{"train_examples": 147500, "image_size": 40, "translate": 0.06, "color_jitter": 0.2, "loss": "charbonnier", "hidden_act": "silu", "widths": [48, 96, 192], "blocks_per_level": 1, "block": "plain", "precondition_frequency": 25, "max_steps": 21600, "lr_schedule": "linear", "final_lr_fraction": 0.01, "warmup_steps": 1080}
Rows from block 2 of a small image super-resolution model, named by matrix and row number. Each number is 128 + 32 x the weight over its row's rms, rounded and kept within 0 to 255. All counts start at 0. Numbers have three digits each. After the name is the row's rms in percent of the matrix's.
After each channel's rows are labels from the 100 images, of 14976, where the channel reaches its highest value: "responds to" is what is common among them. Only what is clearly more common there than usual is listed. The data: histories of elementary cellular automata, time running down. In brackets: how many of the 100.
# conv: 3x3 conv (model.mid.0.conv.weight, 192x192x3x3, each kernel summed), inputs 0-95

conv.24 105:087075103140098143131155136120134188070198172141120134156079118156090120118145093119140079110147171126152204119140154125084143147212136122115097180121153126139123103073092112151166171150105143145210109144082109115112125142151124128142130111108151075142127105123127090099141082105135160125
responds to: large cells (98)

conv.117 117:147150096120116161106143181111130177152143099117074100099145167150064174080110129169119120128150168150171178124113197122088134158108112096102119124108098125121134207118106110139154100117178153092145138127112109117146139143186114135119104176113128115166124065062136140154104129125103183150
responds to: large cells (79); 110 turns on (79)

conv.190 078:129180122197151159145121127171129162086114157126148155136163126119082168133111082166143140173105155097108087157077070127168118116097151133093085114138040092114135158126136105108135120055149150148204135130111141123142104156079140153119187074095092153169194116140122183156078155137080138079
responds to: large cells (100)

conv.110 089:115131128161154164154144154056110098127181133138140097155152177158144183177187164123132160148191146138100065155173124110188187132151123109138063137131197119120074106118165093109125103102170118087131137148125132077069124132204174108149121145143110103113111105110136117121198119153117112073
responds to: large cells (93); 001 turns on (86); 101 turns on (82)

conv.132 081:124138099176122173113117127191117153096151167164172175129146093169128199136120104088168094129136127107119112142129076219152108131072163127084135117151076151090158137152107146117144085089128162160200104155124142142151137144094109087134084108156128109090141116106133170083130130133129160103
responds to: large cells (93)

conv.38 098:144111117161093146133126150138148140108212167173118122112046103164103126124102077127196187148121154138116135085116162165144194164131159167171080091147077102141115148103107158169117111092094113076200171114114129084165137095101116102151149074179137127080177131137164210132145065140139096160
responds to: large cells (81); 100 turns on (81); 101 turns on (80)

conv.57 109:081167128139121145109170141054156151129172174134117128091082148150137144104177122158048142153176196183084179131193146088163170177194141086112080162134070108073144122151097168125167100131164128156073182151142132059104152131096136113099129139147108142082104102046123145123160163167153153142
responds to: large cells (95)

conv.37 110:102095090141100131146146163105098098082183157121182196158104121148117158133169066139115122109165134134142124116199164174118155073142120103084129103145119185119116134094095134182113104089110112195151119170162153056065105122123150111099141051117168120096141127138093125107176074089133105082
responds to: large cells (94); 111 turns on (92)

conv.77 090:100125115147173133112157137098174119102170183144079091173099169150143145136082160133119156112127171151149160099145126140111090093095115087119105109162185118133116195141100079148126064134163155139132139132128151063126095116162132131163062124172132082101089084124092118102153099080155126107
responds to: 001 turns on (87); 101 turns on (86); large cells (79); 110 turns on (77)

conv.162 105:138097137133113151117210131125087137072164147129133098190059119122120156138152144120128104113112139097160112139151117152116123075114137097091122122156186097120105106036090102083123166100146124101124100152086118086119152115129124120095140073115126137116117171127141120084194128131116184086
responds to: 001 turns on (82); 100 turns on (76); large cells (70)